{"image_size": 64, "inner_norm": false, "patch_size": [4, 4], "conv_stem": false, "kernel_size": 3, "init": "trunc_normal_002", "beta1": 0.95, "eps": 1e-06, "max_grad_norm": 5.0, "batch_size": 512, "warmup_steps": 2380, "weight_decay": 0.09}
Rows from block 3 of a small image classifier, named by matrix and row number. Rows with one number belong to one neuron. Each number is 128 + 24 x the weight over its row's rms, rounded and kept within 0 to 255. All counts start at 0. Numbers have three digits each. After the name is the row's rms in percent of the matrix's.
After each neuron's rows are labels from the 100 images, of 14848, where the neuron reaches its largest size: "responds to" is what is common among them. Only what is clearly more common there than usual is listed. The data: simulated grey scan slices of phantoms with and without marks.
# gate: MLP gate (model.blocks.3.mlp.gate.weight, 384x128), inputs 0-63
# fc1: MLP up (model.blocks.3.mlp.fc1.weight, 384x128), inputs 0-63
# fc2: MLP down (model.blocks.3.mlp.fc2.weight, 128x384, transposed), outputs 0-63

gate.251 102:133139114160181137134147095136173152119123133123103136122090123132125105154069146112139115172165146143089143136123094140117154084130112072135112075124101140102117126135111139163118115131164101
fc1.251 101:094099119078142125156098109111129164142138132103170148110114099130159101155155123124165165134138087136107160136134092109108143101162136131090144152172120138123117146116151120090128138127166102
fc2.251 103:146101135126102116131146131123158136125113141149172116109137148146137115135108129133130151130124141122120145130137213138161118087122119128133139128131107149117101088158136134089126142139150130
responds to: several spots

gate.96 100:144128150125145125126127114166143141132135137097117131101105130129159148143122062127170153128120154175145124099111116085090158116104105100132112169124128150118095144082098161171095152137135174
fc1.96 097:092137140129127153108131123110137106125127098138145148128191070167159174155177123168127125125125126118127141146153152086179111116135151146113129100147136097112120137125125123081097135091109099
fc2.96 100:144119094113092141126135172150130084127145104135112166105131128136189142081151117116110098143110192111120140142126114151101119116115122147110112145133143098163120122137138096123163129141160145
responds to: crack in bone; belly; side: right half

gate.199 099:121139148158122130165129118137120083100098149176132128113109144107156148133114076122182132163116131160109131094137133166102108102126124141132191149102096168130156123124137170184093144136091157
fc1.199 101:135134156153176122188140156115135140099138143124122138147136080100139121135136149142111113121146147147171091118137137135124134109110115147155087105149098140117135132112129117136146122082134116
fc2.199 100:147129094156127134126150094089145141075122140139103120129136098137078128153116104107147171114115146166136112163121106141116133181133128135097131145151127139117102125131092134147157133136159084
responds to: limb; low contrast; noisy

gate.367 094:130131147098122120150138078154114153109104100120105145117108125126112150149138149132131115161148138101133121155146146101078105119136096143126119161117101103107148130132089131163086144119137148
fc1.367 097:142099163128149174136094133157153153106173151135139132112168102112126166146112111118122150102175104094082138158132142124089099152101153138126100108137089134122144150115094123119113160124149129
fc2.367 097:157086126136163148131117156123146110127065111110128111116104150154144112111118140128100117128168151136146127110155142103132140143102142131108138102123128147146145129123127089099089113146126110
responds to: head

gate.138 117:121105116127110125143137108126116134171063134090128102104145146111102184106137124074132166166143149203119150117111130120162116125116112122124154129131155129111098094090160114119153085134136122
fc1.138 108:140089120120120128146129112131110113157073129119114071091102150111125135142139112106128163150128159171116138123114140126128127127131098136144122123144162171093100094087146134142159125122134159
fc2.138 117:148120155107183120135127140138094147176110112139122124151133135078113211127131130156150123141129114182125167159069120181100142116116165126142101153156126103114130163133111144153149157119123135
responds to: crack in bone

gate.174 100:100165149145139116147111097089158113123144116106150119108126133090121130099109096092147135117122126152153145113139128145159133151107106139139126075148173114137103114163152141141116130142102136
fc1.174 097:125128149102092154117133115158152123114146184113127087112181116150145154124109092101182108127092148119154147074107109128076111134137148134152133101101131142149149134163128132137140098163140122
fc2.174 098:115173143152136113153099104148153141116116099139119129143144120125127119121117149063154120119124099107132104098130167116133119122086172138122135186127135114132160144124117123079144111102111111
responds to: chest; noisy

gate.198 107:153188155120131115132150127103115151136092149091125144127128113125123089145087097138156133148122101090145166104102169149149150145124163113100133094109123101122163162107114162114141111128152115
fc1.198 102:118144097138126101142086115088174136148107125138156112135122156113133099092150120115140131161134144165095135104106123103138141072124095093121133141122158134119119120120127121139081098174142180
fc2.198 098:133098142156102159128168101122141146126139144123142099116156101132134112146110118124139107118103126101144109106125126080159078147143148141136157152108174158139117130145114166111151086138098106
responds to: head; noisy

gate.165 098:144120141129118118107135124106112116142113132138139080084156125145146152152085113137134103139141130149105113131134130180145173148121124128107099154099122157145148130105121091160164115159129177
fc1.165 096:124127121129130118120136118140130111104110119110139095162121153112161150142165134103137175133109097138157133081087129069129175154085090138133143115166123121110104098161135107171122134107130138
fc2.165 099:133132165137135113127108160096111086149115115105147116150147155151128118138122128123140121144095103148129124102156153114088150132107134100160123140091148129147119146097111130159185122117154103
responds to: bright spot

gate.244 096:158120150118118129147097118213138120140105149134100129127131161165139167130101097119154113157121110144130127179146120106092069144122106126170152151078131109094144113126111100117128176128095116
fc1.244 102:078153095134141127160160130102099144138104115104152127127130123125085168120135166146154113102161121126108112109139131105159092143181145131109123150137156147158139142136160158143118153104098106
fc2.244 100:163161127097135176116153192131149126117096101102081200144141145151163139118121136131097106113110152136152134103138163101123147143077124124110093120128083116180113113097116110119163135144118158
responds to: ring

gate.192 101:089126121124135111122149114103131159099162159132113149086173203124141130166087136140107116147143150112127130138175117151151143118166113092102085124125137159162122123126101161112107078151138135
fc1.192 098:076108118113133144130103143138138151147116113135113108139134137095125127136120120152088111118148171154107091165195115174166116152136148114139108156131153155174067112105151120101118156129136153
fc2.192 096:098098132096150135096121095122113159086150113157121096103111127141118162176089142136112167145129096100097108100070137147147096146145131132125143145138117143098127111144144119108078114127118132
responds to: crack in bone

gate.109 096:122109106162133127126130125093123201140136145118098126153127125113134117080078173137119107150139084147123135127130080175079093139123136117177149163094136128126165154119127094168146121106144145
fc1.109 095:146113128107130127148112132196112105135122106162137118126127157097156135163159114144108132109139125113112071122201155137158152139083097119120093113186096131144142119119136110121145164106101143
fc2.109 092:116166138124154157119159142121112100105155123134128125141142132110136140127115120110148122168065125146118123076149126131158102125101076147140101148184131103136139188146132136111108106161096145
responds to: chest; several spots; bright spot

gate.150 098:143110156102111119126127100120141153142143159132134134107147116110113121165147096137112145102148128158145113133119163158114094126149153118135111126126125086099117110121136170146158086126148066
fc1.150 097:142097179135135139162131133159138154137152103110122118134140112085148115192139123118099115173158110155145094141135139119090127108123151126107103122156091116097098121117135167165120148097144087
fc2.150 092:148069112122127146143103155162133111157143094110145096109121117122128136130156117119099122109156110121158158174140140126110160117149165123157141142133048134160124098168184119151102118128121135
responds to: head

gate.265 090:096108156112124164108138152110113177149120143166141129143121120139111140140157164138136122131117104147152118135105117134110176107126170157125153138078127113146119179121117103111137090102131101
fc1.265 091:159079090114125143115128142157159135118079157097136105136114114089151104108128095128153094156161121133155148118164138117120115072144090118156131133105134160132119135142130123118120117134123160
fc2.265 088:136089144132097131143168133134086161164150129081121125151138105084100139164121098148168139135132139119182104117131163134105155137164142111120121123129170110114074146104081132114136082095156148
responds to: head; side: right half; several spots

gate.156 090:143127100155133132154168132145083152152143149100139137113106095199131137158139115084147136129094119129114121154149162125062146149117097155100157089140139136123129122091121155167164133141131159
fc1.156 095:200116105163127148155115123164133110129157136129112149130114147170147124136125124099101146085095134090121101161139133084073167156114100170084126140169085106086160127096120115155139124127156168
fc2.156 094:112098080139068074187123128177162123133107143095156111145103119131130135142165137098130093118141142100123104138113120130139119119141155113152155145095145156163133124153124159105082151096095130
responds to: several spots; side: right half

gate.84 104:159077113119110145163121118146127105121080120125165106132094129145092091157145094137120139147091112144107087120159141075110127117090108147119120177128144151098115117160133132121089165139122159
fc1.84 103:119102142152125161124112102112125131130116127123120116122155132180149087133112136170118145146095126106142140092070110125152163135133124107144098107134132101174125137120156140153128132158135119
fc2.84 102:096131101172130162131109160160117098155147092133148143148145141079137070086128123109103084178150138086104128114147120096125142162127118136123110146147112144121141139131148145084131119166105139
responds to: side: left half; crack in bone; belly

gate.2 091:144101120148164141117167136148096133099176132098108128133148152149117116131129140096089138145098158099097117157065112132140139134166174142125117108161122120083146120156167096134084121152093145
fc1.2 095:100106129101115129101172123105148119152146129133133167171147153133102147102130118127128136105130064131162184093126172112135130134123175128105113126110133109137158174129116132152158116125133122
fc2.2 096:129126095128090132123157119119107155094088077108118094143171135164115096153148163112120148086120118137132161151152145131106111101129154128124100097121136138144110107107089151136124151119122097
responds to: ring

gate.217 107:140136134115153093134128155142163122135152144103152157125137091159058149105143141112132086091106105105171105102099132148106140113071124159129160106141103164116127132103136127105180134096119086
fc1.217 105:161075114132117165110076158141130099110129129168115104116125105102147094112129138132126111122185119101122139151197138126118078165135099111169117113102156173151128145116128146107149138164143164
fc2.217 098:129126147153133127149099142113144096165152119104107139144105079146133150139088085122126129126152097143121157156118092153133172167160120152138108142115125140067082130090092118119136077141125091
responds to: head; noisy

gate.280 099:153121156115098122126159134130084134153128145148118140151133140120126123158082162166116124133131126104139124158141135138108142122109091109095095109099122135114170139105093079180181146146101137
fc1.280 101:154125128142136127154143123060136148135156123097144167089134101129100102088098145122172096118102141128099109136115136145131116098178145167125122109103172120126133156138146146177135115146117120
fc2.280 105:169102122098105164109095123128148148130113136108093141089155146125181116114147119143122129087136145152110149144138119152106146147150085120082121133106138138139072085119161117152138145100118103
responds to: bright spot

gate.129 097:128130095143132120109133118193130174140125099125111154131099141115114143160127086155112159117121125138142088171161134127108140135095117120109105144120139122141138152112131117083140165136119152
fc1.129 099:155113132164121080184140142106093124108114094121109138148079122111119118113138178139073146146120093131141124141076145132141127141155120097123107120094118112074159143132123103135171154129139126
fc2.129 103:092174135173140138140145083101112134106145096168125132144146131091137142140101119115118127147123125093109137130127114126147100100155147123140120139117136175050131148130083099109125094142131148
responds to: bright spot; head

gate.190 095:171134133147144129175137140116132132152161110133149150113124107130126108113154148134066123121132122132076083159101178150132112112148152132113133131109129153111099100121143163100111156113169091
fc1.190 091:128165106109094134133127136153105117138127114130168133132135169103118160126178137120101133120177113131099134148118158198158104076138139127156147136088158103125167119131136109120104119126124155
fc2.190 095:157140149101116110104126112119174114133109104127135100105129141115144129115138129149074124102112132156129176121119142150111108102149140133113142123118114136094111072155120102097117134102144157
responds to: side: right half; several spots

gate.307 104:149150144130124152134138128085148135157096152085157095151145087146111149119128121174184122141103112116148154132123109089126091124149126191116087129133144128111161078117150130144118118106158092
fc1.307 098:166088116068141145092121142128155098131148107129123103092127155129108121111114168094088134107110117110181121138114122126095120162156145165136150075161082135149126179155130121110078102163091158
fc2.307 100:116151074136102136173104133130090120132134126114150146148141122116134148130115149122136110159149118096099118134125152115091149113135153114107100115106132150124155145139144169128116105127102146
responds to: head; noisy

gate.183 106:100118135120113158149135085101112065116117161142157131188111135102119135092103136119128184139128078147141121116104095142118108125161135151117123163138145077137112144151127115151151125136140114
fc1.183 101:169133139147134151156108151151138176132137135091137121114147130087078125129100135118130121124108062162105125157134145123133078151078164119190143130114108113091160143108128113147121088156094128
fc2.183 103:129139143096137110121104125133117135124151164139109125148121154136133129111144136151123141126143145104170168143131128164119173131072140122088163114112136097157126124069137143165172144074174108
responds to: ring; side: left half

gate.200 092:101125089100097124127121101129113162127136094166136144118092127117160142159127093139126123103119086131136182116128120151162114119151184115102119135143184166195129118139121173093095155119132079
fc1.200 090:131154102103120111135123157171122167149135093167139198130121112085118128158138119104140125114148097127113155109125144128162105125124189122115158144131130143149152104135133187093112137097135119
fc2.200 099:149127108125109111143115130101124127129131094156142114120132146103122146130135140115109106109137154105119118134119111106142132121166129135124135153131118164118132112145127121098123129106118163
responds to: chest

gate.240 098:088126143126154153133167135098114154118119147103134117144164108110110122157126114147148135156147104140079130127146089149166102130083155101118158111145098077102109118117140114122133138107148119
fc1.240 098:140113120126105114113154145126098162127128153139112163102157149187113113142158110161111161103131172097137115125140127144087140137154100142140110152122142132205145151076081115097128126101105137
fc2.240 099:134129126156150160140105138120114097138145151099134124124147126175091130103159118094090158149098081148091122131121100135091129151117093132136105114090112137152158147119165137136110137132119155
responds to: head

gate.195 099:137100105115128071166160131107157143101124098131077101162076132122165167122110117135095106142112134123117141138148105141143131115131113128115115132108151138128118142140089142142107128150126135
fc1.195 104:148151093096102156108133100145084103116099137141123132187127159114144135093129129094135149120117066121167149134106124121126107154129113121137110144140125117123168157145145134101114159165175173
fc2.195 101:118105124139104105122131118142145095111166100134140173126108077138159158124100109137142121138096143155158113159127134108127157043136150130084164126152158166127111116123078106133099132136127153
responds to: several spots

gate.326 091:154153129105162138122058132168092119131165110133130137144096142174139126109138133123078151139148129081127079155126090161168181120146155112132107166164081111124174123129113084143119155124119127
fc1.326 092:110109142103112152123096134139143098134139123207171132144097187164135182123141135114092103114130124153163109141159164077087115111140110134143096154122139159108136150113143125110128110121140170
fc2.326 095:133160106127138137153084116099151142129101132127113137125182121176112097139146119121109138120126108137104129152179159136094097154145113116141136129096105134126124124155156127126127126129147081
responds to: belly; streaks

gate.246 109:113166092115113129163117128138116130128137112144111177102129135156139148172102099094127164076149139136173163100080120147164160134130114126124144148147186155130122120134122095138123104119143124
fc1.246 102:151132121112112115156142106145110116104138108116086153139141111132131167154088147086126152129122121146183153114096129110140104150112118126129109141130188152127105127133147116114148087126128152
fc2.246 119:133134147103149110109117150159082105150088120183138165133139136097148215112127124175136139128122121149114148135075137148132150108103144109134115114141132109118124157167119123150111159154135125
responds to: crack in bone

gate.293 100:145138117099134097145144115136110133148095128134148139180119157109127124114094099170125148145126080122181167159130155130149127144122125130127098107161133096099150093129107122142119130177133085
fc1.293 105:145150102098117129146132087097131113146120098129139140156123170144123124092133137124131151126134092148168127146124167156100136098175097130130140143103146156132099139136122167140126137146129143
fc2.293 099:137144099201118137120158147127166118139124116123168130127105123138117134159143122112136091113094109161130101129163122087134086135134152093143121138112146144117125172124078116124145115154137129
responds to: side: right half; ring; belly

gate.279 097:084162166144144137133132128095093139148176112115126154100153127144109138129120153134075154104074131126135122124084113113124105136146127137139152149150106076160147099145163141141137116130089098
fc1.279 098:118076121133147144127164150136147089117147114154115118123104158162070116095110103076134168135144117116124114125128168093123164118169163149119114164136122150082143111190116169150078129135138140
fc2.279 094:124143106125096155132133098134117152115134100152113135151125149135083125115095199111152110111110145124119097151149132146162126157155118112108098119145168098152105126090100163115134150111126146
responds to: crack in bone

gate.260 102:146118103135147144148153092148144132095131172115099106119136111170123124122110100113128166140088125129119084129139082146088129167134106127134115110092083093137140127168108167152133141172149117
fc1.260 095:136100128095158136143165174124090130200118118112121149104118137127101139106145167139068107150104138158111140164084130146095129148101108144129113107155108155131135103124129109081177124156115152
fc2.260 100:110104120121122120141181120098116103149126093147154112118121142119116108122148138139108090136123148138117139067107109129160117105154132126161140157086114143116105134144141095107090144094078160
responds to: chest; several spots

gate.108 115:130135150127149145150097160162150112098127161151115092131121095125129151133105107127150125147154146139099148114132123126108134112145088115172129112156095127149046147130095160093087112108162154
fc1.108 101:175116095165163103131124128145129092105117132122128102101076089108093111146190125135116130156122108125095167134140157085160163125106125135122107124149125129094088121093130151147121134122145088
fc2.108 104:122125120142096157138087116149160104122136116135162148122148142122162126115092111116105149137128144141126168132132114163111079099179115114110143136126147158141162117141140091152119142105093161
responds to: limb; crack in bone

gate.111 097:090147138126138168179118177179102120073131133126140111152116176151162150130109135094160116127165111139137130095140111175092080110150112109138149132111127131136097144141116121141118140124139151
fc1.111 106:150115155154160189175087176145148102123092141131105131134126131163122123136104144121108158124148093150122126133115136130098153134118099122148163078129090143177098133133137112132132127159089132
fc2.111 101:085111144121137077093136116137136121122099126178122081086119100112123106160166124127145150137090102152156099121132104139141145140147117129156131112150149119113089132119139131145115139101154108
responds to: limb; crack in bone

gate.226 100:154119192142136144104156114150138102146139155094077121105151136149131149132130107122139164119070127161141086114110110147120182170094120122131111148133116093143103140118146121170118106147142121
fc1.226 102:106078136124165140145117124092142126164141128114119110120172113152122128128179143068097109149115129121141102127128118113143119132138128143122110109173122154116115181132126156140127116097112134
fc2.226 103:133110100114099144164141143157120110138121113126165101104132142116155120104150130120133058109092120133131104082119144122145131110182123098143108160124120122105128138149127145087111143115097173
responds to: crack in bone; belly

gate.369 098:080141145134177099107179152173173111110155139133101138144161144145139098162122103145148146151142126118071146120156128114099115150185122129129103116172124108110093125110138124142101139145185145
fc1.369 099:152129096169127152140133073110119140121101129078111156128133129141134110134133106149133176110110096151123117102081138143163113180084120107119114145112169099146149138154124118164159101114120135
fc2.369 094:162144146148131118173107146125130125140049149100139125120127132161067088090111097115114142075072092108165136164153163098106134115124164122117125113102121122084111101103097126147182143131150124
responds to: ring

gate.119 104:110142112121141148102157084155147143120154125086082107141130115118155105130092117134153114139127147117121118133137080117108169140125121067123111138092104125143137144124166152123094105138162136
fc1.119 105:132149063108137100114109133123115146110103143111144190150112162094128126130076180110089142138140092150143120177149104116124101128200143119116089172164119140163171120130136114166133142120122118
fc2.119 105:150108132163074167138139137129134132141153125117145182108127090137140145130101129128098150141112140147114158135153135149163095088139118166094125130099102167106109116131133088108099157128151144
responds to: side: left half; part: limb; bright spot; several spots

gate.320 101:115072105128138146122102133166146136108139096163105106141130118099144129094133133108133101110125145120144115096138114129107126120140113093125076166131144124153155147174155160143098145172108137
fc1.320 098:112070159105164145108118153130095107108131104170155118167135160133151136098123132113138118135148127124155133156116129092170101141124129151159094135136158130145191130126157106161118161159076096
fc2.320 099:090114165137122105173158156137143079134173114150139155104131086123087114118126101114140111139088100111141125142124139149129126130137143144120149150127117168143086173136127093148124155137117133
responds to: side: right half; belly; ring

gate.295 103:125137102139158114140136202150132168130107079103109119124097101096124118110104131125130054121139152134120154123148071127133148114126095120139107125105130129151132138142139160132121134138103111
fc1.295 101:114116119170147135149103114115165132100164140150090133143119111127123114106123098124120117095096153120105126118122155153137138137128129118113144095114160089098075143170116147111128110140136128
fc2.295 102:156141103122126099106133093074141125121076124095108130150099141134092126113118145105116115189129133118140128157128123076081141141118116116098117100111093107108138120075140146155160102098172096
responds to: ring

gate.263 096:153167093155155125139125140106149124105147156116149177108136129132136128140103106144133138101151108123156125129130147104072113124125099141105125157094105193117144079109119134135152176100120087
fc1.263 095:130104134125128138158117106121157121086135150106133100158094150135153142149144129119109135127126122135117133115130122049089117111132087163181105154095128179103149109126136153155122165161122131
fc2.263 094:125106131127114113083127122098153132113105082130133146114089116118116150180126134143138124121154138133151116140088112146171130087132154157143151157122124130114145112111138092143117127122139117
responds to: side: left half; crack in bone

gate.327 108:143151122119145140129120148105148121151106138154115099150140167086166121167129122130125114134145107125112134198148110144163120103143115133131074109132088135092154114106122112161149144129172171
fc1.327 101:109144117128121119051092136178098149118121153134110131145121131142130098133111137168129176124146154108116132137128108095111128157101103078128106169163137148134136112133124112115119099115109124
fc2.327 102:129154153138148104162120097108128140136133131089119097146137092155071133166109109077133105149123100100165063140114143101106152139085149113138113133115122112127178155128134156139110093133149123
responds to: bright spot; chest

gate.189 103:086147115146155080125164155147116127089087109158118119171086123073112076170124126152121154155132120175144121152149113105133135122116126075148064101144159130152128120142145119155121153132130112
fc1.189 106:165149124134125121161157149161179133129110118128096119116131144105139147134123122092120100101144108146142128141121140149136088118130127094118086139077132177098156159093136134138167148154132129
fc2.189 106:133139142135123101139167131073120137137143122136156099156118148140149125127108106112133120160139090113119132086109124113128160097150146129155113117064167165149148151177118139124111105107101148
responds to: side: left half; limb; several spots; finding: ring

gate.290 097:083135151144104144160155089126130136148122180123125132126109140173124154124083131101145144113119171119143119131125122101068165175084121106124111130146149128134109143089122074193143140110139124
fc1.290 098:161119103096144104136112109107107153150153142127117165156103130157154095109117139064065147133091092105155087167099125133095193159150113149139114144142111116135110171120118106150152123136133160
fc2.290 100:099099121159082131132110121107139114128146078102159143146123157123077108146132128100121107164110115132131133116123137168159097082156126091122116138126123164150145158131119145100100093151105164
responds to: several spots; head

gate.232 100:105147137151142106150114140118157139126105169151132128122101088085139151117092147152139104160131081128119120135143099135137151159124105180114119107133094161153177104102126124137211135112159117
fc1.232 102:117097070116138128153137101147132157083156133116142097122145126126154141139123136116167136181132107157110120118134056155107113083180136123105160163133125165118125137143092107145157137134141148
fc2.232 100:112069082156098134142141129140107119141123174129160136132168127109099131107124082100138159134101131108150075134161118130153116095154133112127143157106155154114138118137159145114142124165132114
responds to: several spots; side: left half

gate.277 104:148151104154145133106133160118099148095107133114118111104132173120125157137128106131106144120113127141083135128084098161141138168138149153132116152128113108152117115132148152119105134175138141
fc1.277 101:179113119157112130134117166175117120149100102096125083133100106124116125178142118140105104170095116077134151153142126084136083105124098101091063119135103122118143128144121099132131090142161133
fc2.277 099:155142112127102132131152123104088132162123137091157137159163107130118153098114166078130138109065122111146142136127175124130153144132126087130114132118145075135126136131113166116160135146129139
responds to: crack in bone

gate.301 095:087134143122122144107175120148099124186100160106106121129110108186114157103135147118175107157074140114146139159133124081092114174112082140119088113154158124137153112111089087129157095131143116
fc1.301 097:126122135131135144137142076112140118136103149119110106088129154183133119122149138102116168148087139121134100125119104121070120194135119135122141119118129142128095114159123103148133164125108126
fc2.301 093:132078062122083122161167119100143138139098128140161155146108097128147170124115129082121136109102138165139136141135125155112111089174146125113138144118116151139121148130118130109115150134147112
responds to: several spots; chest; side: right half

gate.349 101:127130148128140117118112121162173135149105095117119117082150103153117120083128080110165125111089143081126119122116143090136106144126133139102143124192133104179099139127155127120114106135124138
fc1.349 102:088146115112144099138134109156133129107139176082107128099118092124125186151107130129132118145158124128143124168160092122139070101150129105147123166101153140113155107148132093134165188144114104
fc2.349 106:130112152088122115134100158126109149124102186121103131135102144135124155135108150178129162137150111157142152148136119114100131135093137187125115095137123120128131124124130110146133157126148112
responds to: several spots; side: left half

gate.97 094:154175124155133124178119118122122079104107157114096161145063097125110129109116150104104163110135073111123076159121148113116109152057126121168131128115121127121119119150118155133129133159111102
fc1.97 098:095089122129136116141139142111113110122105077185143127165115129155092150116116150091119121129098157100159130120123061115111157114149114106170101108123165121108099149119092099139131090108134126
fc2.97 103:150128107101087127138123139099105149145124132093132179162162157135165153101145129097146103126099112138144140143163122136121117136131116100114114115107137151141143145107139130106140139142141124
responds to: ring

gate.346 101:108116141167138165135104158111169162113068157132086099129136118136136122132094100109085141162160106118157118118140122097156115132105141088097117107129113080133150156124116123137145156132132123
fc1.346 102:124090157123082125105176147134128112104163095141099161181178126142119122164137162131112118140146120115166094090170151137127112099178151108119101171164135091160121164160120136119080168091101095
fc2.346 102:141122112173148123119089154141147092160125107130103129146116093115134142099127124087132166133109123130151140151151094140130155126123133119120106099137110141150123164125098141124113103167108162
responds to: limb; low contrast

gate.175 102:123138115109151097147142138136138122123080124127100151131101133104066088116112148096104098119075097080164120147107146117126133150154137148087149147144115120151164165069103133110105100135124147
fc1.175 102:175123128102155169122096139127112104168102184103133097168114127136086093088129168106146119160101095121123125153075133100112136136098117155100151104137112120122131138102109129110175091133143133
fc2.175 097:163095110126133117135138124114117150119079154072144155136168145123109130114157134134121108093074146089164088121162124118086140143107165141118126078149107146165149108123128114129130124174141106
responds to: noisy; low contrast; belly

gate.115 100:099113165134144106147117113130120127174107137133134107176147154121153111161155068160127141160132112137172085145139132132135137141131142089120077104127182100145077118145121102160129145123173114
fc1.115 106:129145124115118109100168140125153171093165139109082124141144117113085130135111120065123123109138146129129124128137137118185161088148140107097079147086100129148133148115104129108122134118123180
fc2.115 103:132144112132125110138114122121150105137136146135137141156100133123150147073111153126112177110143084149135160122110106166129113084133119149124138095124148141099152125088152127171108141123123137
responds to: bright spot; side: right half; limb

gate.154 095:117096092134142078129134134142172109126135098129120162128123133136112120108165132106116077097103118130154111122113159133110107071120139151113141095155117109139158127096163149097094148115111110
fc1.154 094:138082162120082143111150138126185118114161131113123131122128130132079124147169133111146141114125110148161089116148161136095119100140147119114156097123107123103113147142104121090152120121116090
fc2.154 094:126103148111145106103151075135169160130099122149112150116092099111144125139108130130118186098115120123131138125120120119113138116130120086107143161126123148141153076084134134148091160127146160
responds to: belly; crack in bone

gate.311 101:152132146139140110171149141138138106142133142127107142142138108130093128114119099156144117097145163116075150104099148109153162124121142145103107087174106127125118153117123140168104137105124118
fc1.311 105:110140138144181108170136165076170203132137135096096152093141105137126122114082142133109107124155121143153129136144141147103118153129093176085143131103127155143093128130134158122118109103122134
fc2.311 100:121123074129120127146171107131120136156122180119133144164143123129133126135119150094105108147115124124144070102135089124118122171146141082157114171113139143128132160107161128131145135128078124
responds to: noisy; low contrast; limb; crack in bone

gate.181 110:110093132103122122102141151123138161147122095152117115214109158143125133110136136158102132128094105088169142135089172118124097118108128125164131127125138115092129166122141151179108115169140111
fc1.181 104:122150149069143150092114127199140136132140168113131146079119124117111136157132065125129182100144103178126122128147132125136150126115141136127143128167149095121118136108154101096126094159134126
fc2.181 106:119116151117123148147132112104134139137113177142123147128164108137103095096145104098124105167052123132107096108146145157121119121099111155148108112146155135121132142115120119104117166146119124
responds to: chest; crack in bone

gate.254 110:106126117210165119165130162097150156156171096143135156123141094119101111137156074122124147148119113139124096133150152126137168157126136111118102103096108096117118105126139127104145145110140127
fc1.254 103:126087076107108124086091130160141122116137111161093152124137140106096111116154162125121135124109125147131147095181148121123097083124137131109172148134106149142133153140145163132118124127092120
fc2.254 107:119152147136173122165089145099164173120120146091092108152139103137101126126106088091128134145132109122132139165153176092088121124088130159112123129167123131135156132128105101132137074136158085
responds to: limb; several spots; bright spot

gate.163 095:135084170114150135126095134121108116157109129109150102093137079084086118132153147107111160126134150113111102132096133106113150129132086108103127118124114129146138151109101122143140092103138151
fc1.163 096:114118171104114158120106147114110108131137146190113163135125139110079068183116132116111149107150121102144083143156145143104127122140131111119147170148113108139135179100109128103135142097156156
fc2.163 096:134141136142138131146105138148154124118110117122121166108167139102118108104140090118094133112107125088124163145168174166124154142104141058110092109130126167142103119128115087152160136151113149
responds to: noisy; belly

gate.245 098:077101179162140102157155143132175153145113085100116129171133140097105128202161057124130154149105137156137073129115136104139133135114142125094122123157126095149138104126169088152098127129121111
fc1.245 099:101108147092109145177142122121106127157123122093143099118157108115073109139175160111165125157140136136131106114110143121073111151111149127124152087158121156137094103105130156064130084136123153
fc2.245 102:158116106157133124111151154132175133143107106126133099117116137120148109132155156152126077134144126150120113134115102117112143170163143144150148158120106147123122148178162110123128164092086120
responds to: chest; low contrast